Rows from block 5 of a small class-conditioned spectrogram diffusion model, named by matrix and row number. Rows with one number belong to one neuron. Each number is 50 + 10 x the weight over its row's rms, rounded and kept within 0 to 99. All counts start at 0.
After each neuron's rows are labels from the 100 clips, of 14976 (inputs lightly noised), where the neuron reaches its highest value: "band" is the frequency band that holds the peak; "strongest on" is what is common among them. Only what is clearly more common there than usual is listed. The data: two synthetic voices taking turns or overlapping, over music, noise or silence. In brackets: how many of the 100.
# fc1: MLP up (model.blocks.5.mlp.fc1.weight, 640x160), inputs 54-107
# fc2: MLP down (model.blocks.5.mlp.fc2.weight, 160x640, transposed), outputs 54-107

fc1.337:54 46 50 56 41 44 51 58 36 47 31 48 62 56 47 57 47 46 68 35 44 62 53 54 51 48 66 32 63 33 70 44 52 55 53 45 51 58 64 61 35 46 47 60 51 70 45 45 41 66 67 55 44 57
fc2.337:53 55 48 55 28 62 53 56 44 52 58 38 53 56 53 47 46 51 58 32 50 45 60 47 38 64 36 58 41 61 43 59 52 48 53 25 44 56 59 41 48 43 63 37 32 47 51 43 47 37 49 58 58 47
band: 4000 to 8000 Hz (92)
strongest on: background: everyday noise (94); crickets (86)

fc1.170:36 49 53 73 54 54 55 66 51 28 40 42 61 60 69 53 47 52 45 50 46 58 45 42 57 57 55 50 64 56 59 29 51 51 37 45 50 45 68 53 35 48 46 45 39 49 34 54 46 42 54 51 60 53
fc2.170:58 56 74 47 69 35 33 58 44 59 59 41 50 59 49 43 65 37 51 44 31 49 56 50 53 46 49 31 48 56 52 73 57 62 26 50 67 51 53 54 59 45 66 54 46 46 33 55 37 57 45 47 58 37
band: 250 to 500 Hz (93)
strongest on: music (65); thin (high-pass) (31); mains hum (25)

fc1.269:58 32 56 51 42 44 60 48 50 40 40 45 55 65 45 38 42 50 55 48 51 34 69 53 65 42 53 52 48 54 52 55 52 47 48 55 58 65 57 55 59 76 35 55 26 71 53 38 49 59 51 56 38 72
fc2.269:46 45 53 52 55 49 58 52 61 62 36 47 28 59 47 44 55 48 61 59 53 52 46 59 48 51 39 53 38 55 38 50 56 43 53 61 52 52 57 52 43 70 47 45 48 60 55 36 40 47 46 53 56 66
band: 250 to 500 Hz (61)
strongest on: background: everyday noise (67)

fc1.456:43 42 64 66 53 33 41 36 47 42 48 34 51 33 58 39 48 42 52 49 46 46 68 36 40 39 49 61 47 58 56 64 47 43 55 41 52 31 51 69 55 60 32 59 38 38 35 52 39 54 31 32 38 40
fc2.456:56 63 36 51 51 64 42 43 37 62 52 45 37 47 58 43 66 72 53 49 50 51 33 51 57 53 52 40 54 43 24 33 54 63 50 54 36 57 58 37 46 60 38 44 57 36 61 43 38 42 63 41 65 36
band: 250 to 500 Hz (84)
strongest on: background: none (63); first voice: child-like voice (57)

fc1.466:38 56 56 59 31 56 54 51 37 40 57 42 53 44 50 48 63 43 49 33 47 49 35 31 43 41 58 60 64 50 59 67 54 64 41 64 48 36 54 55 29 50 48 60 48 56 49 63 43 59 58 48 50 41
fc2.466:53 47 44 53 71 48 44 61 41 52 48 42 50 58 46 39 50 50 42 49 74 49 70 36 58 49 49 45 41 56 28 50 56 50 45 57 35 39 64 54 65 51 57 28 44 60 56 42 37 43 44 39 40 58
band: 250 to 500 Hz (93)
strongest on: deep voice (74); first voice: deep voice (65)

fc1.500:38 53 64 51 44 53 49 36 28 58 62 57 60 66 58 66 66 51 48 58 39 43 55 56 61 52 62 66 51 27 51 53 68 40 51 45 68 70 48 51 46 47 51 72 55 27 59 44 49 61 59 47 48 60
fc2.500:69 50 48 46 56 56 39 52 50 41 63 59 43 55 48 53 67 59 47 63 52 52 45 58 47 37 34 54 30 73 46 42 58 76 61 26 59 62 50 46 34 58 57 33 53 39 50 39 45 32 56 44 53 51
band: 4000 to 8000 Hz (81)
strongest on: background: everyday noise (84); crickets (62)

fc1.50:56 44 46 48 62 45 61 49 54 32 52 42 56 40 72 50 56 30 70 44 47 52 38 58 59 55 37 46 39 47 54 41 65 51 60 50 65 34 46 54 51 73 51 47 50 55 43 43 74 56 54 66 58 55
fc2.50:46 48 66 49 47 33 54 63 69 46 69 49 45 32 45 52 49 47 42 79 29 50 62 51 42 47 29 49 61 66 49 81 61 67 46 53 52 56 45 33 58 42 45 55 45 41 48 57 59 38 54 52 38 54
band: 250 to 500 Hz (99)
strongest on: music (70)

fc1.24:48 42 40 62 51 43 26 46 48 51 43 41 66 49 58 51 52 46 56 61 50 54 62 45 51 34 74 81 67 32 41 63 42 46 53 46 50 47 53 74 59 38 34 40 47 45 46 53 50 36 42 33 52 31
fc2.24:49 58 45 57 51 46 51 45 50 44 64 56 44 58 67 50 36 45 64 37 56 32 28 53 57 42 76 31 33 84 61 44 45 70 40 56 54 45 61 39 36 46 39 42 43 40 58 50 39 52 60 53 51 57
band: 250 to 500 Hz (63)
strongest on: high voice (65); first voice: high voice (55)

fc1.614:39 36 48 61 38 48 53 53 48 56 53 60 52 35 41 78 48 39 44 49 53 47 52 47 52 45 52 54 45 50 46 57 50 53 72 45 81 46 46 50 50 47 69 48 55 50 50 62 49 52 64 57 39 52
fc2.614:32 48 51 26 50 52 51 52 53 48 65 51 56 49 45 60 60 54 70 58 49 39 57 53 42 49 52 40 58 57 38 49 48 50 62 73 45 56 38 46 35 60 55 51 43 48 43 49 54 61 60 43 55 61
band: 250 to 500 Hz (73)
strongest on: first voice: child-like voice (55)

fc1.601:37 50 48 53 48 38 43 60 47 45 50 25 59 42 46 51 28 45 55 32 40 56 55 49 51 45 53 32 71 37 73 47 48 62 39 56 76 38 62 69 49 39 48 51 51 60 38 55 48 55 40 50 61 48
fc2.601:57 56 62 50 53 43 32 55 53 63 41 49 42 45 30 50 63 43 60 63 63 54 50 57 52 38 51 64 25 57 49 38 34 44 55 38 60 47 54 32 37 44 48 44 50 46 43 51 61 47 47 54 44 58
band: 4000 to 8000 Hz (79)
strongest on: background: everyday noise (83); crickets (77)

fc1.218:58 50 62 59 50 53 57 53 46 60 60 47 60 51 79 56 50 48 59 54 48 57 65 59 54 58 36 29 37 60 59 48 76 53 48 37 36 47 55 59 43 63 47 46 63 29 50 60 63 54 62 41 38 59
fc2.218:57 50 46 69 38 54 50 45 54 44 59 47 52 52 62 64 37 53 39 39 48 53 50 54 45 54 44 72 48 42 51 45 44 53 45 54 37 44 36 37 63 48 60 69 36 46 57 62 54 56 56 42 47 43
band: 2000 to 4000 Hz (93)
strongest on: first voice: low voice (57)

fc1.95:50 50 67 60 48 45 42 54 39 50 60 42 64 39 46 33 49 43 43 50 42 62 55 86 57 45 54 52 74 62 43 34 56 69 43 46 52 51 55 46 36 53 40 51 56 63 55 59 41 41 65 40 45 45
fc2.95:46 64 55 50 56 42 54 74 76 65 50 47 52 54 68 28 59 44 43 43 55 58 46 58 65 58 58 58 29 41 51 48 47 39 55 44 58 50 46 70 45 42 61 42 53 82 49 41 54 53 66 63 40 50
band: 250 to 500 Hz (100)
strongest on: low voice (79); first voice: low voice (70)

fc1.563:45 41 47 47 32 46 50 45 43 25 37 57 51 31 55 52 51 29 64 52 47 47 43 52 48 56 55 36 56 39 62 54 73 38 52 50 45 31 42 23 64 53 41 50 53 62 42 46 49 40 54 37 46 49
fc2.563:40 53 42 46 49 40 53 53 51 53 57 58 44 44 50 42 35 50 50 39 44 42 49 59 37 40 53 53 49 63 46 47 68 64 53 72 46 71 58 65 42 47 43 63 49 46 28 45 44 51 53 54 41 57
band: 2000 to 4000 Hz (58)
strongest on: music (78)

fc1.396:39 39 50 54 40 60 45 44 48 35 37 49 53 51 56 30 42 55 57 63 50 56 61 44 40 40 46 65 58 72 60 42 17 52 47 39 48 44 43 63 53 55 43 19 51 68 45 53 39 47 67 47 35 49
fc2.396:53 40 46 44 51 43 54 49 34 50 50 62 47 56 49 47 46 56 47 36 54 49 42 58 48 64 58 41 23 27 33 50 06 48 31 58 68 50 51 32 63 51 49 69 50 48 61 54 49 50 54 48 53 47
band: 2000 to 4000 Hz (79)
strongest on: background: none (68)

fc1.419:33 43 48 35 41 37 56 36 43 45 51 47 57 41 41 35 34 44 39 52 57 45 51 50 41 47 56 55 51 48 56 46 58 43 54 54 53 49 46 50 72 60 67 59 50 57 24 52 45 70 54 52 52 71
fc2.419:48 47 54 49 41 43 55 42 52 27 42 57 69 57 34 26 40 67 65 45 37 57 45 70 49 57 46 43 45 45 53 49 56 63 58 53 41 58 41 61 32 58 51 46 62 41 35 49 51 40 58 45 53 38
band: 4000 to 8000 Hz (90)
strongest on: background: everyday noise (64); typing (26)

fc1.91:34 29 50 44 41 39 58 56 42 51 59 43 60 46 65 59 31 65 40 39 56 53 51 35 65 46 58 51 48 54 57 56 44 49 41 45 56 34 69 62 48 53 29 42 58 54 51 44 38 67 52 58 43 41
fc2.91:52 35 48 59 53 52 49 53 53 43 62 51 60 60 58 67 47 58 29 51 44 53 52 36 51 59 54 50 52 47 45 39 54 50 33 73 39 56 55 43 61 40 47 56 38 39 21 72 40 36 43 49 56 48
band: 250 to 500 Hz (59)
strongest on: background: everyday noise (62)

fc1.76:42 40 66 45 29 41 47 50 44 41 46 44 55 39 51 46 50 43 47 60 43 39 58 21 47 41 24 50 53 64 60 40 66 46 51 56 57 45 76 56 52 51 44 52 62 35 38 53 44 50 56 44 54 41
fc2.76:58 52 46 43 63 50 40 53 52 33 52 51 34 46 53 29 53 43 47 54 38 49 52 58 45 59 31 46 47 27 33 64 56 55 31 55 48 50 36 45 39 50 58 47 33 44 46 48 61 52 49 49 39 42
band: 250 to 500 Hz (100)
strongest on: deep voice (95); reverberation (86); first voice: deep voice (85)

fc1.45:37 41 39 48 43 57 50 56 43 45 49 46 66 62 52 67 67 33 50 38 39 64 62 56 57 58 30 61 38 47 57 50 72 51 37 50 62 59 52 72 57 53 46 46 52 56 52 52 51 53 53 58 51 39
fc2.45:51 49 45 50 51 43 47 48 50 60 54 56 53 44 54 34 56 47 60 69 53 41 18 74 46 63 45 74 42 24 51 49 60 53 54 43 37 54 45 15 24 51 49 60 41 59 53 48 56 38 59 46 53 68
band: 2000 to 4000 Hz (85)
strongest on: child-like voice (82); first voice: child-like voice (72)

fc1.515:28 38 68 48 44 34 32 51 47 35 36 45 62 40 66 49 50 40 63 56 43 58 52 35 49 48 48 49 46 52 60 48 34 45 46 50 56 52 54 87 52 54 42 48 36 58 45 52 47 37 39 40 49 55
fc2.515:29 41 60 36 50 53 60 50 57 49 55 32 51 61 59 54 62 54 64 51 58 40 56 51 59 65 66 67 56 44 59 46 45 42 29 44 54 53 56 40 37 44 41 66 32 46 66 57 63 63 45 48 42 54
band: 4000 to 8000 Hz (68)
strongest on: background: none (67)

fc1.402:46 50 67 61 39 51 66 46 35 52 56 43 62 62 43 60 44 66 46 51 37 40 52 48 45 39 53 51 46 49 50 69 50 47 44 52 73 56 51 55 32 57 59 44 36 49 44 72 35 55 57 34 46 58
fc2.402:51 49 46 54 62 43 41 43 40 47 47 50 55 49 47 43 37 45 52 65 69 37 32 42 66 60 72 65 60 34 62 43 62 57 55 51 51 43 39 36 42 36 58 63 36 58 46 42 59 39 57 58 42 46
band: 250 to 500 Hz (100)
strongest on: deep voice (90); first voice: deep voice (80)

fc1.12:25 42 31 51 41 43 57 53 61 53 39 52 58 45 54 60 55 55 46 59 50 55 58 51 76 48 62 49 67 35 54 51 26 57 64 34 54 57 57 37 57 58 40 45 42 33 56 53 59 65 33 46 37 60
fc2.12:52 57 63 51 52 46 59 54 42 51 51 52 42 48 47 39 42 59 36 55 38 48 38 33 68 56 40 44 47 65 34 51 29 41 67 33 27 64 49 58 52 60 44 69 34 46 44 60 35 57 57 58 47 48
band: 2000 to 4000 Hz (98)
strongest on: child-like voice (97); first voice: child-like voice (93)

fc1.223:62 53 31 48 44 64 53 45 41 56 50 54 59 60 42 68 46 51 59 67 49 60 44 29 60 47 37 55 66 55 69 33 53 71 38 58 58 49 60 27 30 54 48 50 46 44 52 39 40 66 63 48 42 51
fc2.223:43 42 54 55 48 45 62 57 68 29 41 46 55 56 44 37 45 47 40 33 47 56 58 64 47 53 35 25 44 43 45 74 53 22 42 63 59 53 46 68 41 50 50 44 47 43 38 50 51 35 44 59 52 44
band: 250 to 500 Hz (95)
strongest on: deep voice (78); first voice: deep voice (67)

fc1.101:47 48 71 46 39 43 59 42 43 47 60 52 64 68 54 44 35 50 67 42 53 42 52 62 63 46 50 52 57 43 37 42 41 45 40 24 56 42 41 48 37 42 48 49 39 47 56 52 35 47 51 58 63 56
fc2.101:60 49 49 43 65 71 39 47 65 47 53 41 64 32 36 66 53 47 53 43 55 49 52 56 48 35 58 44 46 58 66 51 52 48 34 42 47 41 50 55 65 21 63 30 38 49 49 56 65 61 56 35 41 54
band: 2000 to 4000 Hz (55)
strongest on: background: everyday noise (85); clock ticking (35)

fc1.631:49 36 53 53 42 51 47 46 43 48 42 40 60 65 48 67 51 55 43 45 39 51 50 30 42 49 37 71 23 43 75 63 54 58 44 50 59 52 52 68 57 55 52 34 37 58 47 63 52 48 58 41 50 65
fc2.631:43 33 41 49 52 63 39 44 50 38 52 48 43 60 47 52 57 45 45 54 49 55 48 46 54 55 40 22 77 57 34 31 49 51 37 28 73 41 47 39 45 32 59 68 41 57 46 45 53 41 63 53 40 39
band: 2000 to 4000 Hz (87)
strongest on: background: none (66); first voice: deep voice (56)

fc1.118:43 49 53 47 44 31 36 28 52 28 41 25 58 48 54 50 56 43 61 52 46 41 42 41 63 50 39 25 62 39 46 39 48 55 51 54 61 48 42 47 50 55 51 25 35 61 41 50 67 45 38 50 59 51
fc2.118:57 64 57 56 46 44 51 44 58 37 44 53 48 38 47 57 40 53 29 48 38 59 63 48 30 36 36 68 38 60 54 52 46 50 59 43 63 49 50 39 31 43 52 89 44 35 55 56 54 48 46 34 50 48
band: 250 to 500 Hz (99)
strongest on: deep voice (77); first voice: deep voice (72)

fc1.124:47 46 55 59 48 49 44 49 44 47 35 51 55 45 56 58 66 51 61 63 53 53 43 37 56 42 41 60 32 54 50 39 31 74 56 33 55 52 47 49 62 49 51 51 52 62 51 57 43 36 70 50 53 67
fc2.124:48 64 64 48 47 42 44 35 61 52 49 46 44 47 48 47 51 41 64 30 71 37 51 52 34 41 43 65 62 37 44 64 41 23 60 45 57 55 47 51 40 40 57 49 46 62 56 40 47 53 54 59 41 48
band: 2000 to 4000 Hz (85)
strongest on: crickets (54)

fc1.471:50 35 49 57 37 36 46 54 44 47 42 54 60 38 53 32 56 33 68 67 54 56 62 42 53 43 70 52 80 59 38 50 64 46 53 49 34 48 33 34 56 51 35 62 55 43 44 40 42 43 39 50 32 48
fc2.471:42 47 51 49 40 52 44 57 53 23 47 45 48 55 47 52 43 60 62 39 63 46 52 30 45 52 75 53 36 53 63 55 56 57 74 45 44 41 54 57 52 48 64 33 39 60 45 36 63 50 51 32 36 45
band: 2000 to 4000 Hz (67)
strongest on: music (85)

fc1.131:44 45 56 51 40 50 44 28 45 51 48 32 51 54 60 41 54 46 51 67 47 50 44 35 47 56 49 52 59 64 77 51 67 50 62 54 49 57 48 71 66 65 53 51 40 44 52 56 56 39 60 48 56 51
fc2.131:68 51 48 52 47 55 43 61 45 37 45 72 44 49 46 58 56 58 37 58 33 45 66 49 41 64 57 26 37 40 51 38 64 42 59 53 60 57 47 37 42 43 47 63 53 61 35 47 45 45 46 48 47 54
band: 250 to 500 Hz (88)
strongest on: low voice (82); first voice: low voice (78)

fc1.558:60 39 52 58 53 47 42 55 51 32 52 58 59 33 57 45 71 51 49 61 49 34 31 72 55 41 43 52 52 34 63 49 50 46 42 73 49 58 58 28 39 49 43 48 41 53 52 51 43 60 59 61 44 56
fc2.558:79 52 44 29 34 80 59 56 43 53 54 46 51 59 42 44 24 59 46 42 49 35 59 54 54 50 51 47 48 57 55 53 49 48 44 54 62 67 45 72 53 49 41 50 51 39 55 56 38 48 62 35 62 35
band: 250 to 500 Hz (79)
strongest on: background: none (62); first voice: child-like voice (61)

fc1.299:33 40 43 57 43 62 59 48 51 47 55 51 60 67 48 43 46 48 44 46 56 54 60 55 42 67 51 54 51 44 45 44 44 43 51 44 51 67 54 42 57 44 48 61 71 47 40 40 50 49 45 61 38 58
fc2.299:56 36 37 40 62 43 63 62 60 53 51 62 67 73 38 56 52 50 47 50 39 80 46 36 40 35 46 44 40 52 59 57 45 35 46 48 58 60 58 53 64 53 58 45 48 52 36 49 34 62 44 47 43 48
band: 2000 to 4000 Hz (80)
strongest on: child-like voice (68); first voice: child-like voice (61)

fc1.139:36 50 63 53 38 47 43 44 47 47 62 46 56 44 44 56 46 45 61 66 50 29 50 56 61 31 46 57 53 48 39 42 48 68 36 58 59 60 61 27 54 50 55 47 48 26 45 51 58 47 46 56 55 49
fc2.139:35 39 74 42 48 50 36 49 54 37 38 31 63 53 49 32 53 50 61 61 40 34 44 67 60 44 38 30 46 45 58 50 52 53 67 49 59 52 49 58 47 58 50 56 52 44 39 51 52 49 43 43 49 52
band: 4000 to 8000 Hz (84)
strongest on: child-like voice (66); first voice: child-like voice (55)

fc1.395:63 56 55 55 53 60 53 58 43 34 50 58 56 53 45 61 53 31 71 39 57 44 51 50 47 51 46 43 66 41 28 37 62 54 69 36 41 38 60 48 56 51 38 48 68 55 58 42 66 46 52 53 48 58
fc2.395:45 18 44 51 47 38 33 53 43 47 54 41 42 65 28 35 68 64 73 58 60 54 44 38 53 60 46 49 41 65 71 58 65 45 56 34 75 59 54 51 50 49 49 59 42 56 31 45 43 52 47 47 53 43
band: 2000 to 4000 Hz (57)
strongest on: music (70); first voice: high voice (51)

fc1.53:51 62 49 56 51 64 50 51 45 57 52 52 57 50 46 55 54 45 54 52 59 47 58 32 45 63 59 52 46 47 52 44 41 54 55 45 50 51 62 46 50 54 70 58 74 44 40 49 65 46 51 19 63 67
fc2.53:34 53 57 56 52 60 57 49 44 44 56 54 61 62 67 53 52 38 48 46 41 48 48 56 46 40 46 53 54 46 50 52 44 47 52 51 59 51 56 50 31 42 66 54 71 44 53 41 65 50 35 66 42 50
band: 2000 to 4000 Hz (60)
strongest on: background: everyday noise (77); clock ticking (26)

fc1.604:48 36 51 58 49 48 42 45 43 57 39 45 55 40 52 56 59 40 59 54 47 65 53 38 33 48 57 50 44 36 39 44 66 59 50 46 34 29 33 61 70 61 40 52 44 50 41 41 44 52 41 33 53 44
fc2.604:41 53 46 49 44 46 52 39 45 21 56 35 45 47 61 46 55 65 57 47 79 52 58 55 50 57 55 45 55 56 65 62 58 51 43 43 26 33 65 42 31 52 55 53 56 57 57 28 49 39 55 49 42 47
band: 2000 to 4000 Hz (65)
strongest on: music (92)

fc1.635:37 39 45 55 38 51 44 37 53 48 38 63 53 53 50 41 39 39 47 62 42 53 51 69 68 58 54 62 30 64 54 52 62 44 53 40 52 52 51 45 62 63 47 51 37 60 44 37 60 69 41 46 39 58
fc2.635:59 39 56 61 56 35 51 43 61 72 42 54 51 70 55 52 51 52 48 42 45 61 40 54 60 60 75 40 55 31 40 43 50 43 52 62 56 34 37 27 49 59 42 47 46 57 50 50 39 41 41 50 48 58
band: 2000 to 4000 Hz (100)
strongest on: high voice (67); background: none (62); first voice: high voice (60)

fc1.484:71 35 48 51 29 35 55 46 69 53 64 51 59 59 56 43 45 49 58 52 41 53 50 34 60 40 30 44 50 40 41 29 49 46 50 38 36 40 56 34 49 60 32 69 76 36 74 65 42 42 59 41 59 56
fc2.484:34 42 57 62 61 50 52 41 39 51 51 56 45 58 52 51 50 60 53 57 32 40 39 63 56 58 36 56 54 64 58 70 55 40 31 37 64 35 63 62 47 55 52 34 32 49 40 47 51 75 47 46 42 57
band: 2000 to 4000 Hz (59)
strongest on: music (90)

fc1.462:57 51 67 58 49 29 49 52 37 59 49 37 68 52 46 54 67 43 53 27 44 54 59 46 54 47 52 47 57 41 62 57 32 56 36 53 46 54 50 62 51 46 53 56 35 54 53 47 51 63 27 31 60 47
fc2.462:60 54 58 52 43 55 36 45 62 45 60 55 48 33 36 48 39 58 59 66 57 46 56 51 58 46 79 56 40 65 52 57 50 48 48 66 49 65 44 46 41 40 62 43 67 56 59 45 49 37 73 45 49 31
band: 4000 to 8000 Hz (59)
strongest on: crickets (43)

fc1.559:55 36 72 65 44 53 50 57 43 43 49 51 54 68 55 66 63 37 60 48 55 44 46 42 59 46 45 31 71 71 60 53 59 64 37 40 51 36 54 37 40 44 31 61 40 57 37 54 38 60 46 50 51 54
fc2.559:37 36 40 53 42 42 56 62 55 34 64 61 39 58 55 55 31 48 50 63 38 45 43 41 45 54 51 66 33 45 35 40 46 41 37 37 44 34 69 43 73 50 60 37 58 57 56 33 50 54 49 52 48 44
band: 250 to 500 Hz (100)
strongest on: low voice (94); first voice: low voice (91); background: none (63)

fc1.459:37 47 66 58 40 45 34 52 23 51 65 40 53 67 44 60 46 45 48 56 52 34 64 46 54 49 73 38 66 63 39 45 57 60 57 38 50 54 50 40 57 39 43 72 54 50 57 45 42 43 41 46 54 55
fc2.459:57 55 50 46 56 52 52 49 58 49 41 73 52 57 59 43 46 48 69 52 47 46 43 53 60 38 72 66 32 37 57 69 64 42 43 45 54 47 51 65 35 45 49 37 54 59 37 46 41 64 52 43 69 50
band: 1000 to 2000 Hz (98)
strongest on: child-like voice (92); first voice: child-like voice (85)

fc1.34:59 55 69 52 41 40 66 54 37 50 54 54 53 65 41 52 53 59 47 50 56 46 62 73 73 61 53 43 55 46 55 70 49 46 62 36 55 62 59 45 38 49 47 37 59 58 44 51 39 60 46 55 31 65
fc2.34:42 47 40 51 61 44 60 48 57 43 42 52 66 59 47 63 50 39 32 39 56 68 48 53 46 38 43 56 31 61 40 31 55 56 58 42 75 52 34 69 70 49 64 72 64 46 49 56 46 47 37 47 47 51
band: 2000 to 4000 Hz (68)
strongest on: child-like voice (76); first voice: child-like voice (67)

fc1.302:54 37 45 62 51 56 63 80 49 61 69 43 59 52 47 47 53 74 48 58 29 47 52 67 68 51 46 51 46 51 58 48 45 44 50 49 32 64 51 52 41 44 51 51 26 56 37 53 54 52 53 57 36 39
fc2.302:51 43 51 42 64 65 59 62 41 42 56 39 72 54 55 49 50 70 34 37 64 42 40 39 46 52 44 50 51 55 37 55 45 51 35 52 56 49 27 50 87 53 46 48 36 49 35 55 61 54 59 32 60 56
band: 2000 to 4000 Hz (76)
strongest on: high voice (68); first voice: high voice (61)

fc1.620:58 42 48 66 49 56 69 53 49 40 50 43 73 51 60 26 46 57 47 54 48 44 38 37 52 43 63 55 44 34 69 61 28 36 60 47 36 57 55 37 55 57 48 65 55 42 54 62 37 52 57 54 53 47
fc2.620:51 42 50 50 42 61 43 55 20 40 43 49 48 56 53 43 57 59 63 66 49 70 34 27 63 55 74 51 76 66 36 30 27 47 41 53 70 50 56 63 58 49 48 49 48 54 58 46 44 60 52 46 44 33
band: 250 to 500 Hz (92)
strongest on: high voice (93); first voice: high voice (89)

fc1.19:48 32 54 57 47 33 47 45 50 41 43 58 56 36 45 48 39 35 53 45 34 46 39 56 49 42 71 46 54 52 39 42 50 30 46 45 47 44 52 68 60 36 30 54 44 53 55 63 57 47 45 25 41 60
fc2.19:59 58 55 47 40 61 45 45 41 38 49 45 41 44 41 49 32 55 45 68 52 38 75 43 62 58 67 43 34 59 41 60 64 39 45 37 36 58 51 38 60 45 54 40 61 45 43 53 51 58 55 50 45 67
band: 2000 to 4000 Hz (87)
strongest on: music (76)

fc1.240:47 48 51 50 50 59 38 55 51 40 43 42 57 42 47 49 43 39 47 50 42 56 49 51 44 51 44 45 43 46 53 56 37 39 45 49 45 48 41 55 50 53 42 33 49 59 53 67 60 57 63 56 54 60
fc2.240:59 68 55 51 36 50 45 56 52 49 34 57 50 47 49 47 37 39 60 55 56 52 56 40 45 46 40 45 60 39 52 53 44 47 61 29 55 42 49 37 63 44 47 64 49 51 47 44 54 53 68 35 49 46
band: 2000 to 4000 Hz (70)
strongest on: music (72)

fc1.205:49 44 54 46 56 43 61 50 53 53 56 36 55 37 44 42 53 39 56 54 49 47 55 34 36 34 39 54 50 39 46 58 46 44 68 42 47 46 50 54 65 44 74 58 43 40 51 68 40 50 45 42 49 60
fc2.205:49 52 43 41 60 62 39 55 46 47 51 48 69 46 26 22 44 45 59 53 53 43 45 59 40 62 33 55 52 59 59 37 52 41 55 58 42 52 53 35 33 44 48 42 36 55 60 31 44 45 59 51 55 46
band: 2000 to 4000 Hz (73)
strongest on: music (92)

fc1.30:39 59 51 52 45 61 50 39 31 46 57 45 53 46 64 47 51 51 64 26 55 48 54 45 41 50 69 39 44 73 43 56 50 65 45 38 47 43 32 62 33 55 54 60 46 67 38 55 59 54 59 57 52 61
fc2.30:55 39 52 49 46 42 51 50 60 38 57 47 42 47 55 34 58 52 65 63 49 34 57 61 55 46 70 62 37 33 54 40 39 49 55 33 37 43 46 44 34 48 58 57 63 49 60 49 48 56 60 48 42 49
band: 250 to 500 Hz (61)
strongest on: reverberation (82); first voice: deep voice (50); thin (high-pass) (33)